From a checkpoint of a small contrastive audio-text model.
Data: trained on melodies that start on their tonic, played by one synthesised instrument, 19.7 epochs.
Rows from block 3 of the audio encoder of a small contrastive audio-text model, named by matrix and row number. Rows with one number belong to one neuron. Each number is 128 + 32 x the weight over its row's rms, rounded and kept within 0 to 255. All counts start at 0. Numbers have three digits each. After the name is the row's rms in percent of the matrix's.
After each neuron's rows are labels from the 100 clips, of 14976, where the neuron reaches its largest size: "strongest on" is what is common among them. Only what is clearly more common there than usual is listed. The data: melodies that start on their tonic, played by one synthesised instrument.
# gate: MLP gate (encoder.blocks.3.mlp.gate.weight, 384x192), inputs 0-95
# fc1: MLP up (encoder.blocks.3.mlp.fc1.weight, 384x192), inputs 0-95
# fc2: MLP down (encoder.blocks.3.mlp.fc2.weight, 192x384, transposed), outputs 0-95

gate.87 105:122148193163158072125081150114124135150167149115150162214128099119128097104108156152039226139121085152114184077078132100150090114101134114136116112142166155122121171112158199139100109110121138160091173161105104157120107139109141136137157145130085093094091087152134117124170096127148114129
fc1.87 108:123095127175137138128215043106166145110157128141107084124109109150121179071181179054169120147156178083132070133150155066153102153120131120106073091142122140094163119161141074105188112135138150080084090074153116102149104115182118114119129142131176130114125197176142120154088141084158130157
fc2.87 108:041168111117178118126095173080103166120162135089076076171145136132169149134133096131108143139114149093151070169141153081208119156085117077163155157195122116167082129124130175133131143065146123112072115114094115134076140104168093118110113149151140119224142144134094125161069101119096095101
strongest on: the note G; the note B; the note A; the note E

gate.201 108:175165115134173143104046135199112125142128163109173119160094117150133108093134163092095151173134153117153191119164081127125152154091111139072157147127152151116122203144111150123173135123156105121071181135130132143182131146113123123109113100062143079108082117078155103128142217111094146171
fc1.201 109:200154161143162119119066159196121098131095105105175185144176088115107175079100132150105145180128103120191174075110091142105152106094161119119125142123097135158101157140077166109083117089125085095098123131165138131143092115127122137109105137117150099146066083186107169088180119132131155183
fc2.201 120:180115132138099153102139145188088081125125171116144218168161103161044180159098103126129145136083131147106230106095096106126131123084171165123147104142135155108112137122096130134118114112139111111139148098124139115159149104121144126143130095066100099089089062087144111114130127094114095186
strongest on: the note B; the note F#; the note C#; tonic: B

gate.170 118:143114154127090167191169091156130142114151089118091124177169105125178145175070147109086158154128154149122146093087152103096125089136117145088077118052127161087141167109122086082176095157127164145096141143123149116093130121127122196106090159156204124109121154171131112152136153089175067106
fc1.170 118:051124096109118122132070107110139147097142213103093101085111117166110141112097150120098143048134134123096193130144144126167180173124154090198121106172121094157142093125160111128108132116122122135096147115127108111104147144112207115134105152142098146120210165100129157110151121161164136096
fc2.170 128:113110095150153109165069100109140154142032030111122088176098196158124091166184129146140171125106127111106115144121151159113176117169193115097126086129156125113142095113149073126146085148145119165097165131102152124065122168087154152105125091126098053119154158071128126178100125151152072143
strongest on: the note A; the note G; the note D; the note E

gate.251 099:100115184128154104139061149187153119125140090119113065109144102150146128070133060156107105139074150161138124078107088065103101081091172078108131154119131134151093116130079148103074137138190146128166144175149143107173158118139114117157163152101127132114163093223199171151161129111128122162
fc1.251 101:119121071152113061085154170043136092176143091170121142106119136087082163169065126118129165157173173073161160152088192112176116152169094066120171149174140116180124159122117136154138055136095113127087132137093082123111082166148221108108124146117160115126163154169128143122135155125084099063
fc2.251 103:181135137119123154108123140115123115149158141139127119109127126104146144103197138138104165147116144046157143120119145123168118193160101071120189124117115178089120120107122133130196124155176154118069160096115120135144144100109175156159136108036158122134174098166166113123119183103113128114
strongest on: the note D#; the note G#; tonic: G#

gate.373 090:179175106142132150052062098105138151197134099077122148107099150096111081136118117154111162122112141154136113066134093100132088128097103110112162147135203185125102107087125152062134148097155123133175202157104121085085102155134154169113138150045072171086131127113132136130146171126123127118
fc1.373 089:144169146119159139111071073152095132153142181094209140099107116153131038183124131194091084058151160120183118138072137123108145053136112177108138120122111161176159124092117214145132103100133115147100158179104155176132111130110093128159147106067105082135139104089126175141108207172093095162
fc2.373 085:154134189119122132133118132157140123092102108073144126141146187093094109146147140172174093095086110152174139163161155157064173120116111157164069157100150129161152102162067121135165100165173187140117144120179183117122170126087101141147177110148171140086195151131164143111107137128136108139
strongest on: the note F#; the note B; the note D; the note E

gate.111 125:121152090105087072146062159162108105111181097121133144103140211102161165136083073150084115138146148104153166115201102154121090082132114118049201128174107119128136121077167143129125175124120156152101120123136127120158143118067090138102180141088034150110157092114134138158151164100146122114
fc1.111 129:112164156169096160117117140111109110168091124124155112085084117162105117067127107093123083182133152105131167124169126158138168132156102149070167135142118126129127130140135138147154143164095084120109112157126081129163067069134110024123098170101089100111086154120094178115201180143168157116
fc2.111 129:096082128149184117178119106110084130124152134135093124127110103159056145091123159116128101161130102232162137127152094077077101105088155099129152177139142118117141141169152151106149165081117080116144072116177168125174094115113132099106127116089090167094068131123074156088184118120159164082
strongest on: the note G#; the note F#; tonic: G#

gate.346 097:130133077153127102090059111131131073128125083116091095148163142072132066133149100103111212107123203188126092129089134142089170143144131128146152172151173143118117139085105114137119059145121153111104137114080104100091111144131171169076117139141127088092114174142158103163161177139078067116
fc1.346 102:110137131125110169108100125128088091136166153097167177132164125177162154124161147114139104157129081127115132146115064103119190151163090146143085077105106096143108071076133136086133132172089129212098157085148117082113134143133158141207093107126138104101113159073109107168138206161111097147
fc2.346 105:189163115081150074172122110141107181085147099179119155155163148156152133095088132147121133136149092091090112103092127121191107110118128150121088113201149114176101144154146160114117148078056115063101105089142147126125106095153091089118130136110108142186117112118122102198144118139130155134
strongest on: the note D#; tonic: D#

gate.15 084:121115111091084182138129021131162086129186145169146164067173209099179096091147117082093086152106063183149130150144134121098127077116123064121122151125158093171136118117085124199126132118140091111107135101078138147113109108131114130092159125112112144097127139177107105139128154119151098092
fc1.15 093:154100135139145099138150073118134119124162132128141142150179141103134138079127102071162150123185135088110163132118101176136136066114117099140036093176151143127111038081125105121081137100091127108115137093161115101123164113089097113111137105131137133081171179140154159153139152121104145130
fc2.15 081:096072119153190159144124176120170138121124095173103088158143140103108085107165118161132128136091086034168072113154162150144129142109123163133125110090109123098159162135118137093145100159144105062088128134053165141121143088115140128170104133167148129133114149152160099103121177047132097153
strongest on: the note D#; the note G#; tonic: D#; tonic: G#

gate.297 098:162099115117119099094133144146184132048099138115114151160110164104174152115175124166121157137107126135145127156081159146127079127108134075173110171113135121128085079097098118116144151099159134093138161102125112113140152164119129093140117112113088117165121110095146139114165139115124100056
fc1.297 100:152112119142165090169111201119133164119107074133169104163184160132123149138069162120153170186138086116118147117170113148139119103096119088098125096188137112157084134195113109133121126069096115092167085180158126101109134158133090063127164097159091080173127148124118075141061106100135126123
fc2.297 087:116183179193122143124121142126127161151154196096145155146134084078151130073170128064100112078107151120137045132164138127143110171147191106138118101160126192147114152131118082145174118163128172122106110100159163125126121152145101075157125120109159094146131146176142127077099115171134126132
strongest on: the note A#; the note C

gate.47 114:189092113121173115102066151202139066134132131130140176089059154120113181105161114121148115116105157181170156117118118138143081113110121097153185195083094124175104112112119104133117160103197115123143113154103123109162112123122188119122120109065083114140062085163076156150234109135098153136
fc1.47 122:095179137168124086142128198153123110147127187062143080171152138129145131087129171106124157152187106172221142080140162114091113070143119160149174167100158093170074143111123135075119106090112156128107137062146160178124077162150118080185139110105149081147139116094127122118104120138173095116
fc2.47 116:182148148109201157104124121201065124162115218093116166116116073122139137139140117141102143110140153147122182101034049123125109135080150127151132133142106123140140105080153133160168137078128146168105152100131121189156127118149121121106124135041103162147126054069103153092113152142108158110
strongest on: the note C; the note D#

gate.260 081:123100117183178175108121096166113136125145144153156172123115176164058097156154141171164177117107155153133148193090144039129168133192143140103130124139125119118127137139120207110151105107089179175100154164073127155138154114113225150180121096093142143097123094085126060143094139109083089128
fc1.260 080:152124159186124136143072116124070145103158123134118096177187139187138122106140095131122131126186159111102103121118124126192113156105114138163184110181095134119152109108094151170116165092063193079063125133161086109105150117065137162119098153065064133113111155120135130121127174165148092129
fc2.260 075:147134175092105126095178089161185135122121126176129172102178116137152147119070125136113153151147059150116088148126149145149172111158136074121092066136181199109146103122131109159108092151125108112115133146169102119071125142170164118153070125138193136142091177117125100163096114132090074137
strongest on: the note D#; the note C#; the note A#; tonic: D#

gate.360 092:152115097147162203130107112190104122162177152116131091123093141100141110147076148114155081164120182164142121096109148101169124173141141157142139060178135144160161132099132165119107174135135087119121096108167116105114136156107125122164069135218146127125092155153084077154129142115114110127
fc1.360 102:087089146111109123111128080092122105115142119162136136061181102184070145095197148097124072137135138100118144138117081118095107088110070145121114127085162192123145187122185103133105098111102165151133158130174112142144128143162092143140119187140108169014113093149144151079091105124152174118
fc2.360 099:099186121111110110147140185064099154110134136103135099172106119148147124114064147124063197093168107139144043158105133149082154157138117120156113188198114124111131064165158123111098159106105081160066138100103147097126116139117130148106097051135075165141143131108123169170106105159184147130
strongest on: the note B

gate.355 092:078109126094134088137059107104184069167156147124119165140160172111140165140125125099119103134136166171165171177082113081116199148149121130187092143160155108139127092125180118116162146160175050170143158133126094134137149165118122096122070181136106094106064149117120074079150204177123107137
fc1.355 107:126164150136109162175150162156149117162111186115095132154137116170140135067140099147092088202119127101096144131096139129151109128114129079136153079154117152114077126103128116113119114165095085120166088108124127093115105109190099066138092165148191058128076092106142202171129070143168173116
fc2.355 099:164119102105159129086126107097116081123147095139084136177131126109105098107095174133135158132165147148116087172113107090139153156120174088098094114135093107106195123176121102141087085091146119109068198094172133114166185109064158172105137135094116143146146135089126110132073134137094172137
strongest on: the note A#; the note B

gate.197 096:094132138142172048142172123124117173124141155153114108188078147145149120106164194153083151141088157133110146051095182101102109150127124098122165145150149153129093181176153138140127150075173142120110123117120133128089114162147124084146062129132139152176088082135113192142194169101136053103
fc1.197 089:161125164088122086206147120120141118133088126085105154124106074144087099072123113089152157155081129092145117172116110108151143121137107130156159147116084095060103089121148114170091187140056111113154155179120112140174119150127102098114144110087081097083085129169121149120131138151089141123
fc2.197 095:086165139198193176080092189128048083134177181098157215135149061085186121127104061115112114149123159102096117092136118152106110189117123118132145137119084139126125121061115159142146160083176137132130119060147127102153102159146124186127123129115140158133143123122106163177215088107142151133
strongest on: the note G

gate.116 114:202158124140162113145099097154121151143126114117107120126078109070126117101145131149083121150108155133117097147093061136097091129112154067119135167102152142068160155171106132141169140167188118152175088183143181080165111096114179138061084138079056132169048070168109166142157146133126145065
fc1.116 103:096107170141083141100149126162097150138118107140175088083169139118092173159104132126119144174176118099084121147116116140133185071136108137189111064164087107132123078146121096138104121106106086174120123153130100143181087134108007146130163116106149137117118102156089142155093124108178113219
fc2.116 094:129172094125110118217124174073084132082215180085102151148115123108143074066151172053128137107118093121096081119185103152135143110102102095107094172129136138081102124115141089104133138131156087128132119082178113093176145105109120168112119093144057138134132137176103112118117127123166148088
strongest on: the note A; the note G; the note A#; the note D

gate.84 134:062120158125146158157063106144133067097130131168084134163119134058126132141124151152130137161137130121114182086110095086086088080119110140137081119130165172110131123134162119105212095168191154122139132151078114111133105209154116151158154125134165104125034191173128138150102125089100079117
fc1.84 122:143142159103179140127085062095116065121104214153103104187138103132084046116154122094096147114142134148098160067084122095170119105080111110110091137155197156144117135172187190117173141139177166166140180141092147138143170140135127137142082129148126095163094150165133132148114129107136177143
fc2.84 145:064133168139168102174120144136108082122161153135075105122138122106090165126155163123088107130145119133161163158121100087109177078126159105119062118138114140121127127141163094130177094118116145087115083123123154150175096140146139052128123149106134105102055181129126111138140145077100087132
strongest on: the note C#; the note F#; the note D#

gate.276 117:141097090119165120194094130191140142070163143107125104133117199107146098153069093185125133127120133115128098122174162133188065136113138123130159131153169124194116134078064151125067119167182142119138120151062127144128146160123126132120163117125118165164158122152132160179152112108146099158
fc1.276 123:077117133122140123082098199151148086088151149106105101202133133157132107135089075197087129171108159075102126070108167094167079101120167100137130145147073102132077162171107136132067121080141176124089050091155124101099117140174109105103124112163141114164185052140145188127122147111142068099
fc2.276 121:151161139121142093086168089146184093109113133185128175124152190064150121086159136115118125130096189112103117153115125130133044122100118111091142142182200180075092132121179172148155148162176196104145128129138120124090153124140132107144110132137130134157145143187127064135115138119101176164
strongest on: the note C; the note D; the note A; tonic: D

gate.241 104:157114112139082151094160073122144140100085051121131084118120180091149100111151149128127132145137168135147054154134160123106184139136127105121148164125159114137124073123110103141101095109151158108118164157132146102083143163111132135120135117099136137132172140218121178146144143091121110105
fc1.241 108:145127158122169126057139050083073090062090144108127086113128099160056082153152139142156089106148120127156145158100099106121129097127080190100152134120146107064101130099113161179132116120139152088157148124182128132154114145120128153135110096114198184151133126119151134125082103118081136149
fc2.241 095:095122167126136175119173094160125167149128145145150106156174115159175120073122103093161206169123088106141100117118148144184137222118177164159129097133067100090154125133076127107127122139108134065115128082107181126141133123171098120160103098124140101147128107075116132121103092131143060161
strongest on: the note D#; the note C; the note A#; tonic: D#

gate.256 074:139162138144112136142097146180087110154208095131123085128153164118187131141106150169081097189094138105157125093099108094155114135139114122125161128147088146171148112134116155152096203132150156115172106094131133142142139116139155133106094063134132165177176112144111151218176136052132070131
fc1.256 083:080135143134132072097142127138132151132053103190120166078096079164093129074164126171094119103038120187183132181152120141147155190172176143137126119170121146102156141147153156182131147082145114126137144074127121126128114109114129069139107121089134235129125087134091154115132114102129147115
fc2.256 077:094142153127082152142105137151112061115125141156099125123098129151167134096152092180179178081182190133150152144169110073136134127066122138111183146125112167097117124110124152098087140115133131090145138154152126112187111092164143183167179077120122111145103092104109172125097169110149116136
strongest on: the note G#; the note C#; tonic: G#

gate.352 084:142176101131173146138165075117141137183126137106124150185107207108089101140166129143090122126042140160135171106087111121128124196116112150142122184119123205139127169074162119127091113110121098181134115162098135131094148142145128132140166166097062099092070107159117103065170152100178082141
fc1.352 093:133099117137156114116110162148119109086121131179140183094121132120169159195148177118116161128135170106113102160111129183129099146107111120072095089165102206140042109108148085112089125100215107126075137021085143104092118111136139170102093131107142123159142125114129072150090063089088110145
fc2.352 084:185140100171114111122120144147191120117147139125074117066098100102117129143123134109159092139106102137068137139182179106160140121081130086099140091125147145124177163114105172160076157065138066107164126149140117115194156111158083093112135100168153157151120121141092148206129124106133171083
strongest on: bass guitar-like

gate.324 099:076100141105149136076100157119207159170126146139148121104101130131185219150118157121105168169067164139085143100120148200140109093134172104151125116136108165148132084131092084169111184143136152176096129124104084135161081097186156168130160154120108148146122104172137119188127132132104057111
fc1.324 111:064134098133117156098105131136170135142147157135121146171084123151163157114148163147123139182129142129148139131098106150153126165090132135106120121128105148127170109137115101136081100125147151132147140065117135153122136078145099201146048166148091126178133144206136114154105117108067068183
fc2.324 111:177128129100138146118174122185078117122133134165082119117167147128134169158109144160146126064077153094089143160145078156096115051091219138078069105140148090147205103155095082177132160103129153184135032128114152152086127099165137104135152105122120147132073138108137134091126182151138125153
strongest on: the note B; thin (high-pass)

gate.371 127:083153122154108114135087125049106164171124121125083125132126142109119152136157112144037129105110165183176122125098153093064102101145198062149193169125092144131143088105158073138165158123105138178095120077122124128136130111117125144127149110078070148139107072111104126110141122125172099092
fc1.371 118:116075087175082142121132120091159126172109190152146098107182132074135163171145134116175129112127198205095154102154167143142135154178129131139134143099140087110140077068084087143154134121153083107125110149110121120130106181171137058124119143110139092154093173069084070146167141112160144122
fc2.371 123:100147141064032132137064172108169184128120076112109116162111071150125176085092129094127135157104103139112061124156155123110119130125106132164104105096145141099160086153131081127120129155091174090157134134083111153119105099116152137112164121165135083137134148093157188125143076113119091116
strongest on: the note G; the note D; tonic: G

gate.209 077:166160159198088066091153063099138074091143191154143097158165158116088148104151166155147198155117104188117108142116100151154098150141164107171106120179179137078148137173172117087085143127176168120170149156072119121113125129136217161167152156101101075113097152147117065138137081077206135134
fc1.209 071:154106176103137125084082176123128121114165123149136125108093099160160123154156129119134093126068140115174118160111131142144052103147099189082118063091099157145102118095100089108115158111153091180088208080147171132166172159133144103147063186135141116126104095136111099100112164100148172168
fc2.209 075:119107096084138110163165131154105094120177138143078106077165170169182084149129205192105102108149056121150147165207087127113106114141155128137067119135143108080119141140129156177094141126132140126116124165123152122066169088146100132089157081159162143132144131179139204177179017147179148089
strongest on: tonic: C#

gate.72 109:137162114179116087110169095151141083179122119159068107142100107085138072098126114101092129149169065165128138130142152119132156190174099118180150164109145123112150171131099165176163096192126085133113127170106149152086069200126135063145154145121123153105104154189109121056177157119181157049
fc1.72 103:143118163210140143179140152153129136108178158111106105117109148104079138172096186134173142122094087158135134164094094064092116118065103180137131145150137150150166109107118196147123144120122084173153123172131111143113107158168120099175145115176133169122069112087057145142172126092156129119
fc2.72 105:126185175178129141094110180132091128123131139112122143145150102169148109105147151142150106095122146159120102106108101106092078057089145124157073176137094128068079099122121088098200156119164165178117170109116129150142129070158156113095118118164170130136153121111113130157175134108104134131
strongest on: the note B; the note C#; bass guitar-like; tonic: B

gate.31 103:104113101172112100210104117145106153106172140095128163130153180073150101148121130130069132164072139172130174106140166133133066075106128070093129106167178129127086162084111087130089139159146082124186110153068142082116148170182149177116138105141109123100132119161103125219195114066146076092
fc1.31 102:141106102062086113112086108171160154061122122126121100125127113159129146191128123126135163137158114065124083161158112219143156086145159129081094106147082125155152092095141132130136154096123134183090201096132140137125160151054096165128134116164091107110156109108132086117097128171072124141
fc2.31 096:136116093121120131089127126109149090118100139139137141107134173080104112146111118108099183127162089059097139126161114165189142163149131141225157103114161123037121128078129084132115093123159090117133133163109100105125118188059169159129175111074097117106092145141198138136047065123148108169
strongest on: the note A

gate.113 098:129182088086099103133040107152129072137136109119128145138104143111158104112125140167110119167079071153153204128142107188143165159143218117160142121142110109148191172084094149133124064116147044147135110159069149111149108129121102119112115113055110041169074149146122135118133129141157109156
fc1.113 090:093123137170115119133139157129127140092085089145179147117138077208075148149151142147135169129144144130209152148114060103157120121117179123119104156120123160150129111108155134194091101123137128121138159173145145117153146130118111132141072122089109117100117134188119138090111104107095174204
fc2.113 088:140091107105078139163128221157099107068173139134136154127169144133086160139130131131115138174133135069108190103175063118148196087115145186130180113154150149169121171155143105057135100153151106138118097131147116110185059122149188142112175087115139128089074092114156125098117135097151074146
strongest on: the note B; the note C#; the note G#; tonic: C#

gate.140 097:138124135090139135103129139097115155118166127200090124099119084140112148124145147108132131072116149126152149171067147088083149049171102111107090206068111129134136146135121099188144135099121157124158142139125067120129105166168167075110106140111133132122123162191071122101163132096117079125
fc1.140 100:147119105093117124096178087129131163138100101154158133093141164050123157164091173150083119134152155133138176090109120065090147131120087135168115158117132128082109135142133139092106159153162141093112142170138129122157084135141098161136075115116170137089126153092096112152156151055180095107
fc2.140 094:113179096188112086114200177101127039152156131119134096097178144148133144183188123092112089119100178137129127129160084173123065122183115151173166177118085170105080115139139095111084098140201159150104160121110107164160143166154146122148153119106108151123165108210125079154129111077123097144
strongest on: the note B; the note G#; the note F#; tonic: B

gate.122 118:113127132088137140136104100116119085169102117098111158122068105122082052070174044110112114177118159148138110119171161100104166151066166095160095127154120119103146135073143144167108131218168082086145154119076124128166177125132095124155129176120080120115056109122082193161161121118120150093
fc1.122 112:140167116144128116134155146107175108134123092100111167094166110167067091058179079124112126138134154106141158096113105093113166088106109116103157154123113169125079149166102072124131097159164093073081131120119112139120116099153075192132158127123188112096091145171146169172175183153077128125
fc2.122 116:131152087139129140131103160143151138123140115085162080141102113110158109107139138178136132042162084081106072143092214076128202085160150104154128054114098073198118079148105097100122077122171157108062118120115100134135136167137151143101142091161140085163137122175119194173083122145138094132
strongest on: the note A; the note D; the note B; the note E

gate.283 086:125134109152153124195072111112138160139129136146136121151114147147091089104129092133125073144078094166128098157174111122149096093062154118113155125138103171161147114091159152115191168179104163206146149166120152112155192135159116059111217111076081134138153138125131153161114131105144140090
fc1.283 093:148116122140112129126122143132185161112126091107089093147183145107235179160079122137148141119135216157102147116127128130142137137154129114165171135127142100129072079145126085118136118113147112106128153139085036114081127109099115109123098144178109119125125131132087100117126121148193139125
fc2.283 078:128138133135077166119059093166154121126090158146154155158069119133081143080100130168108130080128097178084151170126123199095159107131124156182126047084132168106162142127126149167151078138059128112131144161126103171101141165106150107125121074150157151085085126126172180148141097095115099114
strongest on: the note D; the note C; the note G; tonic: G

gate.66 118:128087104087106109101065075159148127088143111155119136106140194085113163210102129167095126123129104158176095121159151097106078129113128106145166175143122129188114132134115117110152105098155142129149090202110145187083075129172124122142217112130104151119152156157131113102112118095139053100
fc1.66 108:153188138118122114137237117131174158175155113145115149134126068133159125102118118073139146161149121100125135141086141146129126160123157134137145095123109135102168134129085090150089107116095101143147075098115106094139131095108109110137037104089123100130076148092092078147114083089154135097
fc2.66 129:109152127190145104150132156108101153112162175089074092120132077190105124148098180106158157130094130180110071155122148119127130136104207159143096135123145145149175118143082096124102120104102123124168136120165178120138120164132160151102064128147066124130036188106149163146073093120189143110
strongest on: the note C; the note G#; tonic: C

gate.255 085:122132101172103193133147146095134153116069072164132167123129146058160082138145123077090119155137089131128135139138216116117154123130155118150175144114152085139101102143145092169135113148145050122058114144152101144063134207110139120138149125066090118126090142143152175099108127095212132155
fc1.255 077:148130112090139075173161158126141103135148132129127201158108167107131118116083124119058135138073127104107088113183139132124095120112187099090103159148052121158113129129122130159099195131174147094065091125097110100111142079118107140120129123182066170139082081146095072113156098159131134087
fc2.255 089:168090111102107079126020157093142119084123079117114068136115154184094107091144123202133134070167161154126137132129188035106142141113134161063119188132134085163098155173139123097058142058112098103135129119119147179125107122112143149158122115133129093144172139124145143164097181114107118156
strongest on: the note D; bass guitar-like

gate.135 091:134134098134183138105157057058101114164146144101113129130125110175117088147138165084049169097127170180112086124064139128187125115117098129136149103102167152125105146157144154123071186133095119185129204128068064188149133100119174186090143153137088118111127121157151141119148091064112102156
fc1.135 089:128152151117087046090131120116122158127167118089136159117177130163098108115116135177104081095173066146088095132131116104151172079148141091130133146093141110158116098107127113177051111129117101150106158195131074160157217116083093130161070153148067098120112178174123148153130112160142165160
fc2.135 090:124114121176088107117115140128181105110115172087147051068101110168100114120142063133149133107141155127068131193137158169203104165120083139171077103158178145135114123169128148123121132126142106107164132167102114113103152158182140158094161127150182174128184113100097094176101123064133117081
strongest on: the note C#; tonic: C#; tonic: F#

gate.183 091:092102114118111124137099143126127094116117114103144089148075112080192132117122153104154124081140167079060122115156114065112074131149125110154163129178154180134119083149159110137123145122173176162131159149134076110165122159095131096092086144164119153127159092100138125122134116155103093110
fc1.183 090:144068132149149141129157151115108149109129085180187171167179123136076065108175198159076148185117129159127105122127124088110134075117146055127187068120125100097140155158125127096121159085162111129062126171150092114140089131117105095152105087122172192083103091189064127168154161068124094109
fc2.183 083:113148080184120060144089170140126085104192163122143058178115139132159077147095112186124131104215147134115170185129122126154111173144090087066167176153141111145123105121090128135168102145125153129118165179156112131085117211111091093109176149112071152130122160098144136153132152135102192099
strongest on: the note D#; the note C#; the note G#

gate.219 105:173102116137105140138135137133106145125122155171072125135122088106085113140137146110132119161153127201160125089121108113156093111084152138124123180126150104120128143119106125163153130043183090077141114150124113179114141172143131106126147119062092141114049169117144133107182112077092166054
fc1.219 096:076096140178124094159129145117151075125163181136146091110148126036176132173092134147145106126110099071128114141181164166168134127125106093115118116149117107142170115122155162125172133168162136144084100130092108193138085126133112075125158099165112124144086194188081149131120140165099080111
fc2.219 089:118143181096113136112137112142128103116129110109100075130071149121181124098154173133058142134122156104155134165152121117104183119189096142191108095176152173140123103148138164101147102112157141086159104113152121164079083134120144128182079162156130175115162139036133158145098164169187139174
strongest on: the note A; the note D; the note B; the note E

gate.319 114:129126120127146144063089080108121101138095124124098090122133175048123139107162173115113122152063166168118106129180121083118122117141065144090146135169211157087091113154201094144186137084216096172160183139106117141119118151110078113137181126105083136150083159133112126125114132080175108098
fc1.319 120:108080191102146104094210101058119114147117112109139101168180119147087163133152128123167106115133167132163119151088104108132091098158087131166143093128135116121167148084101163129087094117092114142194167081182153154137084190184092166189098134157215147128152123159135142135107116095091108128
fc2.319 126:108116179155134127090202125137105121180162121105162217133129116145148131173100108096151109101140118133178104129055132140088136111154149116173136150074090099147137107107057135106085127182129160111126138096131171100163158145147183146106093139171123048107202162115136146091096095173073092127
strongest on: the note A#; the note C; the note F; the note D#

gate.327 117:136081073115163188159075139112146096112113133123146155121130158128147097114073153092104117144149164096100116132125093136127059155128128079139184192149140122115113149078118153180120159192154115088136186191130140106097151118113161133102123113087100096114106114182142140149130122125155084103
fc1.327 113:159140144074141107082131139108146154109146119119106179152081104174073092091089086080109109197102114141144129154099107146136098146055121090106090141109135140077111128128119109164115137092124118078127133122157164067171113105167126151072107162077142176099119132193151218186150118128109128154
fc2.327 115:140110137113033119187085150170151102134127116119135099160159170122058134091114105123165116134104123177135128142151162087155189124118142130110106125081104061173192110157077145117130064159029131095111087121132154189090074142164149126166166105161112062114112176147094136164110126120157071176
strongest on: the note A; the note D; the note E; tonic: A

gate.118 128:086109105134153161099146107188154114136098137113125074117116152105114100075157127156099154166102135145151163120131125105146173149193154088162130135118178108119145137129110126126165108142159089049111136161098109113086102170077181089114123179108062077069134139217120110127113146126155133112
fc1.118 112:152162169190094160133081173106104225124117164107130137134119090151104170140094128153148127113084119109125132155121097108117113091111150115111078079156102121154157070151107134147084156115129131210133102177179148124168137000187130117073125107180168121148110106089087150120110103134136149116
fc2.118 133:181124151120135140122075137169085124054225139094070148168160088163157121082143127135137157098106146118153081160098084062134089128074162092087108166134084172102133097121117092132118146096136164127126151096141147128128207059144100095134124103119103163165122103099157161114137131089084151189
strongest on: the note B; bass guitar-like

gate.354 089:118104146147152132143114064123123109132126167138142140127128141065127097164130106156099102146120158188142093116055117143121100088100155087145140169125150141133159114071128159152144161124194129150141111182102107157154129174071142104148131142136148129131065141173104169116152139102124099104
fc1.354 082:120089121144131081095105131130093141069177150140132127153197131109201118163098114175171125109141127153110131119102137099129171120190186116126174124092169111138181075139110120071118104082120093121057109154185180101090099078098087141120176072157121149094155145084100147145117158167114136155
fc2.354 084:135154092120081138125136110141132135129081095110160084091117121152107103077149163116164119137161091139111096122155162152067179170123172188131155119094146149128180135092159115131108154136057105149133164098065099080105111118122090126180152120123130117115175102084111164146145127088152098043
strongest on: the note A; the note D; tonic: D

gate.168 072:126081096105135122139120172105161114110193152132141131083147080127154199122121140150113103159084135199138102153101140103161139097163167131154113192071123151211119162156107093135137146146118026174105142197142119143125101133147141102095128161136095138078085108117094134084180099094118102099
fc1.168 076:110110051158101116108127126162122155156049069086146115168170171133104104146140121133091160135154170106160143167151161077129091170122150096165140136163121160171151163100127143139078117126131129135077138152102179104069129106125092129141157089166118090111143145158137172139105088108168093149
fc2.168 068:143064162147090107092048104096155139098155103094137128097124138160111101097173144129123115101117160144110134185184220113171156136124094141123161126105142116174079146159198123118061150122080163114084129135122061138134138176155166094136135065164114087116086117088132129133105161049108147095
strongest on: the note G; the note D; the note C; tonic: C

gate.212 088:162101125102126155207110125131166091127133184126126137169107134117108123091089141101141069132149128141116201141145143064125114097155137096173114172142130198164141113156160073109196088130117059071153127167135200143135102165148132107081082116120165037138090162154106168126161108066128143054
fc1.212 075:123116159100085101095102135131129188161175073102150150081173102142097137124068166158115069188129153117098103145163114138148106134157131161185121157131112111160074100120135167184109119124068133141083099135107093102161158105096122119100077118117110141094112189044115103139189159122115102137
fc2.212 082:116140106088087143153153149130152089155161099102135098142129136169170095071110106101156136075129171160094128135155142190145123217135127164149129148102131121143172075127127109093141083178185136199129143153114093141092126060083108136121183146118115156119178091166164097094189133180194109037
strongest on: the note C#; the note F#